A small contrastive image-text model, trained from scratch: 16.4 epochs.
Rows from block 4 of the text encoder of a small contrastive image-text model, named by matrix and row number. Rows with one number belong to one neuron. Each number is 200 + 20 x the weight over its row's rms, rounded and kept within 0 to 999. All counts start at 0.
After each neuron's rows are labels from the 100 texts, of 14848, where the neuron reaches its highest value: "tokens" is the input token at the peak. Only what is clearly more common there than usual is listed. The data: simulated fluorescence microscopy of cells.
# fc1: MLP up (text_encoder.blocks.4.mlp.fc1.weight, 1024x256), inputs 0-127
# fc2: MLP down (text_encoder.blocks.4.mlp.fc2.weight, 256x1024, transposed), outputs 0-127

fc1.412,200,200,200,200,200,200,126,200,200,173,266,200,200,200,200,200,200,200,200,200,200,200,200,166,200,200,169,200,200,200,200,234,200,200,200,281,200,200,200,236,200,200,232,200,249,200,154,200,200,200,238,200,200,200,200,200,200,200,134,200,200,200,170,200,200,200,200,200,200,200,233,200,150,200,200,138,200,196,200,200,200,200,153,200,200,200,200,200,164,200,200,200,200,200,200,148,200,225,200,200,200,200,200,200,200,200,200,200,200,200,200,200,200,200,200,200,200,200,200,200,200,200,200,200,200,200,200,200
fc2.412,200,200,200,264,200,200,190,279,200,200,200,200,200,200,200,200,200,200,200,200,200,200,200,200,200,200,215,200,200,200,200,200,200,205,200,200,200,291,200,218,200,200,200,200,200,200,200,200,200,200,200,200,124,200,369,200,200,200,265,200,200,200,200,200,200,152,219,200,200,200,200,200,200,200,247,200,200,200,200,200,200,200,170,200,200,200,200,200,200,200,200,214,200,200,200,200,225,200,200,200,200,200,200,200,200,200,200,200,200,156,200,200,200,200,200,200,200,200,200,200,200,200,200,200,200,200,200,200
tokens: "three"

fc1.1,200,200,200,200,200,200,200,200,159,200,200,188,200,200,209,200,200,200,200,211,200,200,200,200,200,142,200,200,200,200,200,200,200,200,200,200,200,200,200,200,200,175,200,173,200,200,200,200,200,200,200,185,200,200,200,200,200,200,200,200,200,216,200,224,200,200,206,200,200,200,200,213,200,200,200,253,200,200,192,216,200,200,200,200,258,200,200,244,235,200,200,200,200,170,200,178,200,187,156,200,217,200,200,200,200,200,200,200,200,200,200,139,200,219,200,200,200,138,200,200,214,221,235,200,204,149,128,190
fc2.1,200,144,192,200,200,200,207,91,233,200,232,200,200,200,200,200,187,200,200,225,177,134,200,200,208,200,200,200,200,200,200,200,200,200,200,200,200,200,200,200,200,200,200,200,206,200,176,229,215,200,200,229,200,208,238,200,179,200,283,216,234,200,200,218,181,200,200,200,237,126,200,200,200,200,200,200,200,194,200,200,200,200,270,200,200,200,200,200,159,178,200,200,218,200,200,200,200,200,200,200,197,200,200,219,210,200,200,200,200,149,200,247,200,200,249,200,191,226,200,188,200,200,200,197,200,200,200,264
tokens: "nuclei"; "fragmented"

fc1.301,200,261,200,200,200,208,158,230,181,200,155,200,200,200,200,200,200,150,200,200,200,244,200,200,159,259,200,200,200,200,200,224,200,167,200,243,236,193,216,189,200,226,200,200,220,200,246,200,173,195,200,200,200,182,200,200,200,155,200,200,255,200,200,200,200,177,200,213,200,249,200,200,200,161,200,200,200,232,227,239,200,160,177,200,216,174,200,230,200,200,200,240,200,200,178,158,236,200,155,200,200,200,200,200,200,200,200,200,225,200,200,200,225,200,190,162,148,200,200,200,167,158,200,200,200,228,200,200
fc2.301,200,137,200,200,207,200,200,184,200,173,232,210,200,200,241,200,200,226,200,239,200,147,200,200,226,178,174,199,217,200,200,203,200,200,200,161,169,200,175,200,200,172,200,200,189,211,159,200,222,200,229,200,200,228,200,200,211,236,200,200,159,219,253,211,200,228,190,200,200,148,190,200,256,250,234,179,200,168,169,151,174,200,226,200,200,200,200,185,200,200,177,200,200,200,217,229,180,189,239,188,170,189,191,200,200,200,201,223,194,217,201,200,182,186,223,238,214,200,200,200,230,236,200,161,196,181,200,200
tokens: "around"

fc1.268,153,200,200,248,220,200,200,200,200,228,200,200,200,200,200,200,200,242,200,200,200,279,200,200,200,176,200,200,200,200,200,227,200,200,220,200,200,200,200,200,200,200,200,200,232,203,200,200,244,200,200,200,189,200,200,200,200,191,200,200,217,244,200,194,200,166,200,200,200,217,200,164,200,200,159,259,225,200,200,200,200,190,200,168,200,200,203,215,200,200,246,180,152,191,200,200,200,200,200,194,250,200,200,211,200,200,200,200,224,179,200,148,200,200,216,200,200,200,200,200,200,200,200,200,200,200,200,200
fc2.268,200,176,183,199,162,206,200,200,200,200,227,210,192,200,194,189,200,257,200,226,177,190,200,216,200,179,221,200,203,200,183,200,237,200,238,200,194,147,211,224,200,200,200,209,185,200,200,200,193,184,178,200,200,247,200,151,182,200,175,211,200,200,238,270,223,200,188,200,235,177,200,204,200,200,221,164,200,200,200,200,200,211,200,200,200,173,213,201,197,200,189,222,200,196,200,221,200,200,200,200,200,216,168,200,179,200,200,200,200,240,200,200,197,200,201,211,199,154,200,187,200,203,188,221,210,205,225,206
tokens: "vacuoles"

fc1.47,166,200,200,200,254,200,200,236,200,231,200,142,200,149,249,200,200,251,209,200,170,257,200,200,200,200,200,200,200,200,200,201,200,185,200,200,200,207,182,224,200,200,273,140,250,200,257,200,200,200,200,200,200,200,152,249,200,211,200,200,200,230,162,200,198,200,200,200,200,196,239,200,200,200,194,200,200,175,200,200,200,200,200,200,235,200,200,190,200,200,216,200,200,200,200,200,180,200,192,200,200,200,229,200,183,200,177,203,234,200,200,200,200,172,200,147,183,200,200,200,200,200,200,189,231,170,125,200
fc2.47,200,200,200,200,237,200,200,232,218,200,200,201,186,200,200,177,200,200,200,200,200,200,256,184,241,200,179,200,200,200,200,200,198,200,200,189,201,271,268,246,232,200,252,186,221,200,200,200,200,200,206,200,200,200,292,200,200,200,211,200,200,200,233,200,200,200,188,200,233,201,221,148,200,200,200,200,200,200,200,200,191,200,200,200,200,200,200,200,171,200,200,200,158,237,136,198,160,215,200,200,200,200,200,205,200,200,200,181,200,200,200,200,161,183,200,200,181,185,200,159,200,200,200,200,206,188,200,200
tokens: "three"

fc1.761,200,200,187,200,200,231,153,200,200,200,200,195,200,200,243,200,200,200,200,200,204,200,200,174,196,181,161,200,200,200,200,200,200,200,223,200,173,200,150,200,200,200,200,200,243,200,200,200,200,200,200,171,200,200,161,200,200,176,200,200,200,200,200,200,200,158,153,260,223,255,200,200,200,200,200,200,200,141,200,201,200,200,200,200,259,200,208,200,200,200,200,200,200,200,200,171,200,200,200,200,259,200,200,200,232,200,200,154,200,200,200,200,200,200,200,159,182,200,200,200,200,200,260,200,200,200,200,200
fc2.761,200,200,200,150,200,200,200,200,200,200,200,200,200,200,200,200,248,200,200,200,200,200,200,200,200,216,236,160,200,200,200,200,200,200,200,200,200,200,200,200,200,200,200,200,200,200,200,200,121,200,200,200,201,200,200,200,200,200,200,200,200,200,200,188,262,200,200,200,200,200,200,200,200,94,210,200,200,200,200,200,200,200,200,200,200,200,200,200,200,189,200,200,200,200,200,200,153,200,200,200,200,217,200,200,200,200,200,200,200,200,200,200,130,200,200,200,200,200,200,200,127,200,200,200,262,200,267,200
tokens: "yellow"; "<end>"

fc1.396,173,223,200,200,282,200,200,200,200,200,200,162,200,200,200,207,200,200,200,168,200,235,200,200,170,200,200,200,200,200,200,200,186,200,200,200,200,200,141,200,161,200,278,133,200,200,200,200,200,216,221,200,200,200,132,200,200,200,200,200,200,245,200,200,200,200,200,200,200,200,183,200,200,200,200,200,170,200,200,253,200,200,151,200,200,200,200,200,200,200,200,200,200,200,169,144,180,200,200,200,200,200,244,200,200,226,172,200,200,200,192,242,200,172,200,150,200,252,200,200,200,200,200,200,200,200,176,200
fc2.396,200,200,200,210,200,222,200,200,200,227,200,200,200,241,200,200,200,224,138,206,200,200,200,135,200,155,221,200,200,200,200,200,200,223,200,200,207,200,200,204,200,200,200,232,181,200,200,200,200,202,200,200,200,200,251,200,256,200,226,244,200,200,200,200,228,200,200,177,200,200,200,200,163,150,197,200,200,200,200,200,200,200,200,179,200,200,200,200,167,178,229,200,200,200,200,200,191,204,200,200,200,200,200,185,200,200,189,200,202,200,200,151,189,209,200,200,195,200,200,156,200,202,176,228,200,200,200,200
tokens: "three"

fc1.177,174,200,245,200,200,200,173,200,138,200,173,200,200,192,181,200,200,200,200,200,200,200,200,200,200,200,200,200,200,200,231,200,200,200,200,200,187,200,200,200,200,200,200,172,229,200,214,200,200,168,200,200,200,247,200,200,164,200,200,238,252,233,200,200,177,162,200,200,200,200,200,191,200,230,134,239,200,228,200,200,200,200,200,200,200,200,200,226,200,200,200,200,200,212,167,200,200,200,200,137,200,200,200,200,200,200,172,200,200,200,200,200,255,200,200,227,200,200,200,200,200,234,200,200,200,200,200,159
fc2.177,200,200,200,200,200,200,200,200,200,200,200,200,200,200,200,200,200,200,200,200,200,200,200,264,200,200,200,200,200,200,200,200,200,200,200,200,200,200,200,200,200,200,200,200,200,200,200,200,200,200,59,200,200,200,200,200,200,200,200,200,200,200,200,200,200,200,200,200,200,200,200,200,200,200,200,200,200,200,200,200,200,200,200,200,200,222,200,200,136,200,200,232,200,200,200,200,200,200,200,200,200,200,200,180,181,200,200,200,200,200,200,200,200,200,200,200,200,200,200,200,200,200,200,200,200,200,200,200
tokens: "nuclei"

fc1.682,200,200,200,200,252,200,200,200,200,200,200,179,179,200,200,200,200,200,200,170,200,200,247,137,200,153,200,200,200,200,200,200,200,200,200,227,200,151,200,200,195,200,231,200,200,200,241,163,200,200,200,200,200,200,137,200,133,200,191,200,200,200,200,200,200,141,178,200,200,200,200,200,200,200,200,200,200,211,211,200,174,200,200,170,200,244,200,200,238,200,200,200,152,200,154,223,200,200,200,200,200,226,200,200,200,200,180,200,200,200,200,200,200,200,200,200,200,200,200,200,200,244,200,177,200,200,200,200
fc2.682,200,200,200,200,200,201,200,200,200,232,251,184,200,200,200,200,200,200,200,200,200,200,200,200,200,200,200,200,241,200,200,200,256,200,207,200,200,189,200,232,200,200,175,200,200,200,193,262,200,200,200,200,188,200,176,200,200,200,195,200,200,200,200,200,200,157,200,200,200,191,200,200,200,189,200,200,200,200,200,200,200,200,200,200,120,200,200,200,162,191,200,206,230,175,200,231,200,200,200,269,220,200,200,200,200,200,200,200,200,200,185,200,200,229,200,200,200,200,200,200,225,200,151,200,200,200,200,229
tokens: "four"

fc1.132,200,200,200,200,243,200,158,225,200,200,200,143,225,200,216,200,173,200,221,200,200,200,200,200,200,200,200,171,200,210,200,200,200,180,200,182,200,200,200,200,200,200,271,200,243,200,239,200,200,225,237,200,175,200,161,200,200,216,157,200,175,244,162,200,152,200,225,241,200,200,200,200,200,200,194,200,200,200,200,200,239,200,200,200,200,223,200,240,200,249,200,171,200,200,183,162,200,200,185,200,200,200,200,217,200,226,162,154,200,200,200,200,235,148,229,177,166,200,200,200,200,200,200,169,162,200,200,200
fc2.132,200,200,200,200,200,276,200,236,200,200,200,200,200,200,200,200,188,248,159,212,200,200,227,200,200,141,147,200,200,194,200,196,200,200,239,200,200,200,269,238,200,200,200,209,220,200,200,200,200,190,200,146,200,200,269,200,200,200,249,200,200,156,225,214,225,200,194,191,214,200,220,181,200,200,227,200,200,200,200,200,183,200,200,198,200,200,200,200,200,200,200,200,200,200,200,200,200,200,200,200,200,200,200,234,200,200,200,200,200,200,297,200,200,200,200,200,200,200,200,200,200,200,200,200,200,200,200,200
tokens: "three"

fc1.232,202,200,200,200,251,248,200,249,176,200,200,160,200,200,200,164,200,200,200,200,200,263,200,200,188,200,200,175,200,200,200,200,200,200,200,200,200,214,173,200,200,220,256,148,200,213,200,200,200,200,250,200,200,200,137,200,200,179,200,200,200,200,167,200,200,200,200,200,196,200,200,200,200,200,200,200,200,200,200,200,219,200,200,200,256,200,200,200,200,200,200,200,168,200,200,200,200,200,200,200,244,200,200,200,200,200,168,166,247,200,200,200,200,186,226,200,150,200,200,200,200,200,225,199,200,200,200,200
fc2.232,234,200,200,200,352,200,200,200,200,200,146,200,200,200,200,168,200,200,200,200,200,200,200,200,200,200,200,200,200,200,197,200,185,190,200,200,200,200,200,200,200,200,200,196,200,200,200,197,191,200,200,200,200,200,242,200,200,200,251,200,192,200,200,200,200,200,206,224,200,200,200,200,200,200,264,251,200,172,200,200,189,200,200,200,200,200,200,181,200,200,217,181,200,200,163,200,127,200,195,200,200,200,200,200,150,200,200,200,200,162,200,200,200,200,200,274,200,200,200,200,130,263,200,200,210,200,200,200
tokens: "three"

fc1.596,200,219,200,200,200,259,200,200,173,200,200,200,200,166,200,222,200,234,200,200,200,200,200,200,200,200,200,184,171,200,200,213,200,186,200,200,151,164,200,213,159,200,191,167,200,200,200,200,246,200,200,200,200,200,200,200,149,200,173,200,200,200,200,224,200,176,187,200,200,200,151,200,161,250,200,200,200,200,200,200,200,167,200,200,200,200,200,200,200,200,200,200,200,138,200,200,200,200,188,200,193,200,266,200,200,200,163,200,200,200,200,150,200,162,200,200,206,200,190,200,238,240,228,200,200,200,200,179
fc2.596,200,177,235,200,204,136,189,184,231,205,200,182,200,235,200,170,200,200,200,215,182,200,200,131,200,200,200,200,205,200,235,200,190,187,253,229,247,240,200,180,255,193,211,200,200,200,200,200,200,200,207,200,200,200,200,200,219,200,262,200,200,178,165,165,231,204,195,200,200,234,228,204,238,190,155,200,200,200,200,200,200,200,214,186,183,200,206,177,175,194,247,200,188,213,200,200,200,174,200,183,200,200,200,249,199,200,242,231,177,170,200,200,216,222,203,188,177,229,200,200,164,197,197,221,200,224,200,216
tokens: "around"; "smooth"; "red"

fc1.569,200,200,200,200,186,200,164,200,200,200,172,200,200,205,200,200,182,200,200,200,200,181,200,142,236,200,200,200,200,200,200,218,133,200,200,200,151,200,200,181,200,200,221,200,200,179,228,177,200,144,220,200,200,200,200,249,149,211,200,200,233,224,200,200,160,200,200,200,200,200,200,200,200,244,200,200,200,187,200,181,200,194,200,200,200,200,200,200,200,200,200,200,200,144,200,206,202,200,200,200,200,237,200,157,143,229,200,211,200,200,194,200,200,146,200,200,200,200,163,200,230,200,200,171,200,200,200,200
fc2.569,188,200,182,200,200,207,216,200,215,233,203,200,219,200,167,173,200,200,200,200,200,200,190,231,200,236,200,208,200,200,200,200,255,179,200,190,200,200,200,200,200,218,166,179,200,204,190,245,200,200,200,200,220,198,205,151,214,181,187,200,200,208,223,200,220,200,200,200,200,200,200,233,174,185,200,247,214,200,200,200,200,200,200,180,171,200,200,200,200,222,200,200,208,200,200,200,200,200,200,212,202,200,165,200,223,200,200,200,200,200,210,176,147,245,200,200,200,226,235,229,150,150,187,215,225,200,235,192
tokens: "around"; "yellow"

fc1.266,131,200,215,200,219,182,210,200,200,200,200,200,200,200,227,233,200,213,224,200,200,200,200,200,200,200,210,200,200,200,200,200,200,197,200,235,200,243,200,200,200,233,200,200,214,200,200,200,175,174,212,200,200,200,200,200,186,194,192,200,200,200,172,200,200,200,200,236,200,231,200,200,200,224,200,200,200,178,200,239,200,200,200,200,215,200,200,200,233,207,200,170,242,200,200,159,200,180,200,200,200,159,243,200,200,200,186,180,200,200,200,200,200,200,200,160,226,184,200,159,200,200,207,214,247,164,200,200
fc2.266,252,212,171,189,200,200,201,188,200,200,200,200,200,200,180,200,179,200,185,200,200,183,192,196,222,200,200,200,200,220,218,200,200,203,200,200,200,162,227,177,200,166,200,200,200,200,200,198,209,234,200,213,200,200,233,150,200,200,216,200,200,200,224,200,200,176,200,142,200,200,200,200,200,206,243,187,200,200,187,184,200,200,200,174,184,200,200,200,161,200,184,219,157,200,200,200,192,215,200,200,200,250,173,226,209,200,216,200,231,206,200,209,200,200,148,228,172,200,200,237,200,200,200,210,170,243,221,200
tokens: "three"; "around"

fc1.651,200,272,200,210,233,189,200,200,200,200,200,200,159,157,200,200,200,200,200,200,200,124,200,200,200,200,169,200,155,200,200,222,200,200,271,200,215,200,200,250,200,200,157,200,238,253,200,265,221,200,208,200,249,200,200,174,152,200,200,200,200,200,200,200,201,200,153,200,200,200,200,200,200,152,200,146,200,195,138,200,200,200,200,200,200,154,200,200,200,200,200,168,200,200,200,174,200,200,200,179,200,200,200,145,179,200,200,167,200,200,200,200,200,200,200,200,200,237,200,200,200,200,200,200,200,200,200,200
fc2.651,200,200,200,200,160,200,210,200,200,200,187,200,200,200,200,200,200,200,200,200,200,200,200,181,200,200,200,200,200,200,200,200,200,200,200,200,200,200,200,200,200,200,200,200,200,200,200,200,200,200,176,200,200,200,200,200,200,200,200,200,200,200,200,200,200,200,200,200,200,200,200,200,246,200,200,141,200,200,200,200,200,200,69,200,200,200,200,200,55,200,265,200,200,200,200,200,200,200,200,200,200,200,200,200,180,200,200,200,200,68,200,200,200,200,200,174,200,200,200,200,200,200,200,200,200,200,200,200
tokens: "yellow"

fc1.565,138,200,200,291,200,200,200,200,116,200,200,200,149,200,200,200,200,200,200,200,200,253,200,121,200,200,189,213,200,200,242,200,200,200,237,248,200,200,200,246,200,166,200,200,200,200,200,200,224,200,212,200,259,200,169,200,204,200,200,200,255,200,200,200,200,200,200,200,196,200,200,200,200,200,200,205,200,200,200,200,191,200,200,200,225,200,200,200,200,200,232,176,200,200,200,200,215,200,200,200,200,200,200,200,200,200,200,200,241,200,200,162,230,200,155,200,200,200,200,200,200,200,220,222,200,200,164,200
fc2.565,200,200,200,200,200,200,200,200,272,200,200,200,200,200,200,161,200,200,228,200,182,200,200,267,200,284,200,200,200,200,200,200,200,200,200,156,200,238,200,200,200,200,200,200,199,213,200,200,200,200,197,200,200,200,243,200,171,200,200,180,200,200,200,200,186,237,200,179,176,200,200,200,200,232,200,200,200,237,200,200,174,200,135,200,200,200,236,200,200,200,200,200,200,200,200,204,150,200,200,200,200,200,200,243,200,200,200,200,200,200,200,232,144,200,258,190,200,200,231,200,167,200,151,167,242,165,218,200
tokens: "four"

fc1.291,230,200,200,229,200,200,200,200,200,200,200,200,200,200,200,200,200,200,200,200,200,200,239,200,168,200,129,200,200,229,231,200,200,200,173,200,160,200,200,200,181,200,200,188,200,200,229,200,200,200,200,218,200,200,200,220,174,200,200,200,200,200,200,200,200,168,200,200,200,219,200,200,200,200,200,200,200,200,236,200,200,138,200,200,213,195,260,237,189,200,200,200,200,143,200,200,200,200,200,200,220,200,200,183,135,219,200,200,200,239,200,200,237,200,200,200,180,200,200,200,193,200,216,202,200,200,220,200
fc2.291,200,200,200,188,200,200,200,197,200,242,200,200,211,200,200,230,200,200,200,200,200,224,160,200,261,200,265,184,200,177,194,197,215,209,200,236,200,200,200,246,200,200,162,223,200,200,131,200,177,200,183,200,200,180,200,200,200,195,200,200,200,200,200,205,230,234,200,200,200,200,200,200,240,167,202,200,165,200,193,200,200,241,201,200,211,200,140,172,221,200,177,200,246,239,200,200,194,200,200,200,144,200,200,200,200,200,200,209,200,200,200,200,200,200,200,179,218,165,200,200,200,171,200,200,200,200,146,200
tokens: "yellow"

fc1.402,163,200,200,200,285,254,200,220,186,200,200,200,200,200,200,169,200,200,200,200,200,248,242,200,200,200,200,200,200,184,200,221,200,200,238,200,200,200,200,240,200,200,260,200,249,218,230,200,200,200,200,200,200,200,200,200,220,200,164,200,200,200,162,212,200,200,188,200,200,200,177,176,155,200,200,200,200,200,200,200,226,210,154,200,200,225,195,200,200,200,251,200,200,200,200,200,200,200,170,200,200,200,200,200,191,200,149,200,231,200,200,200,200,182,200,153,200,200,200,200,200,227,200,200,200,200,218,172
fc2.402,200,200,200,200,200,200,200,200,234,200,200,200,200,209,200,200,200,200,200,200,200,200,200,200,200,200,194,200,200,200,193,200,200,200,200,200,200,233,200,200,200,200,200,200,200,200,200,200,200,200,200,200,200,200,288,200,346,200,200,200,200,200,200,200,200,200,200,200,200,200,200,200,200,97,200,200,200,200,200,200,200,200,200,200,200,200,183,200,200,200,200,200,200,200,200,200,200,200,200,200,200,200,200,124,200,200,200,200,200,225,200,200,200,200,200,200,200,200,200,200,185,200,171,200,200,200,200,200
tokens: "three"; "magenta"

fc1.45,140,200,200,200,200,200,200,200,177,200,200,200,200,196,257,200,200,200,200,200,200,200,200,200,162,200,200,200,200,200,200,200,174,200,200,200,200,200,200,200,200,200,200,200,200,200,186,200,200,200,230,200,200,200,154,242,200,165,200,229,200,226,161,200,200,229,197,200,200,246,200,233,200,200,200,269,200,173,229,200,200,149,252,176,200,200,229,221,262,200,200,200,200,200,200,208,234,200,200,200,221,200,216,184,200,232,200,200,200,200,200,165,200,200,200,124,200,200,200,147,200,200,200,234,200,200,200,200
fc2.45,200,200,200,154,200,200,200,200,200,200,200,200,200,200,178,200,200,200,200,200,200,200,200,200,200,200,200,200,251,200,200,200,200,200,200,200,200,200,200,146,233,200,200,200,200,200,139,200,200,200,200,227,200,200,226,200,200,200,200,200,200,200,305,200,200,200,200,200,200,200,200,200,200,200,200,200,216,200,200,200,200,200,236,200,200,200,200,200,126,200,200,229,200,200,200,200,254,200,200,228,200,200,200,200,200,200,200,200,223,200,200,200,134,200,200,207,200,200,200,200,200,200,200,200,200,200,200,200
tokens: "yellow"

fc1.414,200,200,200,244,236,230,200,200,163,200,200,200,162,200,200,160,125,200,200,200,200,200,200,200,200,164,200,200,178,200,200,200,147,152,200,200,200,200,150,159,200,200,200,171,184,200,200,226,200,200,200,236,220,200,165,200,200,200,200,200,200,200,245,152,200,212,200,200,200,246,148,231,200,200,200,190,200,200,159,200,200,178,200,207,200,200,234,200,230,200,200,200,200,200,200,173,245,200,200,200,200,200,200,200,200,200,200,200,200,200,200,200,200,200,200,200,200,200,200,200,172,200,200,200,204,146,200,200
fc2.414,200,200,200,200,200,200,200,200,200,200,200,202,200,200,200,200,200,200,200,200,200,200,200,200,200,223,200,200,200,200,200,200,297,200,200,200,200,200,200,200,200,200,115,200,200,200,200,200,200,200,200,200,200,200,174,156,200,200,200,200,200,200,200,200,200,200,200,200,200,200,200,200,200,200,200,200,200,200,200,200,200,200,109,200,67,200,200,200,200,200,200,200,200,200,200,200,200,200,200,200,200,200,200,200,200,200,229,200,144,200,183,200,200,200,200,260,200,200,200,200,200,200,200,200,200,200,200,200
tokens: "yellow"; "<end>"

fc1.369,200,200,200,200,200,200,148,200,200,200,200,200,200,223,200,200,200,200,200,200,200,200,257,152,200,200,142,200,200,200,200,200,200,200,200,200,200,200,200,200,200,179,200,200,200,200,200,200,200,200,253,200,152,235,200,200,200,200,172,200,234,200,200,200,200,200,200,200,200,200,200,200,200,200,200,200,200,200,166,183,171,200,200,200,167,200,218,236,234,200,200,200,157,200,129,200,223,200,153,200,200,200,200,200,200,200,150,200,235,220,180,200,200,203,253,200,200,200,200,200,200,200,197,200,185,200,146,154
fc2.369,200,200,200,200,200,200,200,200,200,200,200,192,200,200,200,200,200,200,200,200,200,102,200,256,200,200,200,216,200,202,200,152,203,200,200,95,200,200,228,200,252,200,200,200,200,188,200,200,200,200,200,235,200,200,200,200,200,200,218,200,200,200,200,200,200,200,200,150,242,200,200,166,200,200,200,200,200,200,200,200,200,200,200,200,200,200,200,200,154,200,200,200,200,200,241,200,200,200,200,170,200,200,179,200,200,200,200,273,200,160,200,200,200,195,200,233,200,200,200,200,160,222,200,265,200,200,200,200
tokens: "nuclei"; "fragmented"

fc1.610,258,162,251,200,200,200,200,200,200,200,200,200,165,200,200,200,200,243,200,169,200,234,200,200,200,200,200,200,200,200,246,200,169,200,200,200,200,200,165,200,234,200,200,179,200,200,200,169,200,200,200,200,200,200,200,200,200,200,200,200,224,200,200,200,200,200,200,200,172,224,200,247,200,200,190,229,172,200,200,200,200,200,200,200,200,238,241,200,151,200,235,200,200,200,200,173,200,187,175,200,227,200,200,200,200,200,200,153,200,200,166,248,200,200,200,200,200,162,200,200,174,248,200,200,200,200,166,200
fc2.610,200,200,200,200,200,200,200,200,200,200,200,200,200,200,200,200,200,200,200,200,200,200,200,200,200,200,200,200,200,200,200,200,200,200,200,200,200,200,200,200,200,200,200,200,200,200,200,200,200,200,200,200,200,200,200,200,200,200,200,200,200,200,200,200,200,200,200,200,200,200,200,200,200,200,200,200,200,200,200,200,200,200,200,200,200,200,200,200,77,200,200,200,200,200,200,200,200,200,200,200,200,200,155,200,200,200,200,200,200,200,200,200,200,200,200,200,200,200,200,200,200,200,200,200,200,200,200,200
tokens: "nuclei"

fc1.648,200,200,200,200,200,200,200,200,227,200,220,200,200,200,200,200,200,200,200,204,200,221,200,200,200,200,200,200,200,249,200,200,200,200,188,200,140,200,200,200,151,215,200,200,228,200,229,200,200,200,257,200,200,200,151,247,162,225,158,200,200,269,200,200,200,200,200,174,200,200,179,200,200,249,200,182,200,200,171,171,200,200,200,200,200,180,239,200,240,200,200,200,200,200,200,200,200,200,200,223,198,242,200,194,145,263,200,193,200,200,219,200,200,165,200,200,158,200,153,218,200,200,200,200,200,200,200,200
fc2.648,200,178,200,200,196,217,200,200,262,207,200,200,207,200,200,200,200,200,200,200,200,200,200,200,200,200,200,200,228,183,200,200,200,200,200,200,200,200,166,200,200,200,155,200,200,200,200,200,200,200,200,200,229,200,193,200,250,200,222,211,189,200,212,200,200,200,200,200,200,200,213,244,200,175,244,213,200,200,200,253,200,200,200,200,200,192,200,200,200,200,200,200,200,200,200,200,118,200,200,200,200,200,200,189,200,200,200,267,200,200,200,200,130,200,200,170,200,235,200,229,146,200,200,200,210,200,200,200
tokens: "four"

fc1.339,200,200,200,200,284,211,200,251,200,220,187,200,200,200,200,200,200,200,246,200,200,200,200,200,239,200,200,181,200,165,200,200,189,200,200,166,174,200,200,178,200,200,200,200,200,195,200,200,200,200,181,200,208,200,149,223,200,190,178,200,200,200,215,200,200,200,200,200,200,200,200,200,200,181,200,200,200,200,200,200,222,200,166,212,252,260,200,226,246,215,200,147,145,200,200,149,200,153,200,162,200,200,200,200,200,200,200,166,200,179,185,200,200,164,200,200,200,200,233,164,200,200,200,200,245,200,154,200
fc2.339,200,176,200,197,168,200,200,157,200,200,201,200,200,220,200,178,200,225,200,200,135,200,200,158,193,200,204,200,200,200,200,200,200,220,200,251,200,200,200,200,200,200,201,258,200,200,200,220,200,200,200,245,200,200,200,193,200,200,200,200,200,200,246,200,218,200,200,182,262,217,200,200,200,200,200,150,200,200,200,164,202,134,200,200,200,159,200,200,132,200,200,248,214,200,200,245,200,200,184,200,165,200,200,164,169,200,200,200,208,272,200,200,200,257,200,200,200,200,200,200,187,200,200,200,200,200,200,200
tokens: "yellow"

fc1.367,152,200,200,200,260,200,200,236,200,196,200,158,200,200,200,200,202,200,247,200,200,200,225,200,217,180,200,200,200,200,200,200,200,163,200,200,179,200,200,223,207,200,200,200,200,155,200,151,229,200,231,200,183,200,200,261,200,230,163,200,200,200,163,200,161,200,200,200,200,200,200,163,174,200,200,200,145,200,200,200,200,200,200,197,255,216,200,236,245,200,200,129,200,176,139,143,171,200,200,200,200,200,200,200,200,200,160,200,200,200,173,200,200,168,200,200,200,200,200,200,178,200,200,200,200,200,136,200
fc2.367,162,200,200,200,200,234,200,215,200,200,200,200,215,236,237,200,200,200,159,253,152,163,186,200,200,200,147,200,200,200,200,200,200,233,200,200,200,200,210,200,200,200,200,200,197,200,200,238,200,200,189,200,200,200,248,200,240,200,244,200,195,200,200,200,252,200,200,200,200,200,200,200,156,200,200,200,200,198,143,200,200,200,200,200,123,200,200,200,156,200,200,200,200,200,200,242,174,205,200,200,200,200,200,200,200,200,200,200,200,200,200,200,247,165,200,200,200,235,200,200,200,200,200,200,209,200,240,200
tokens: "yellow"; "around"; "fragmented"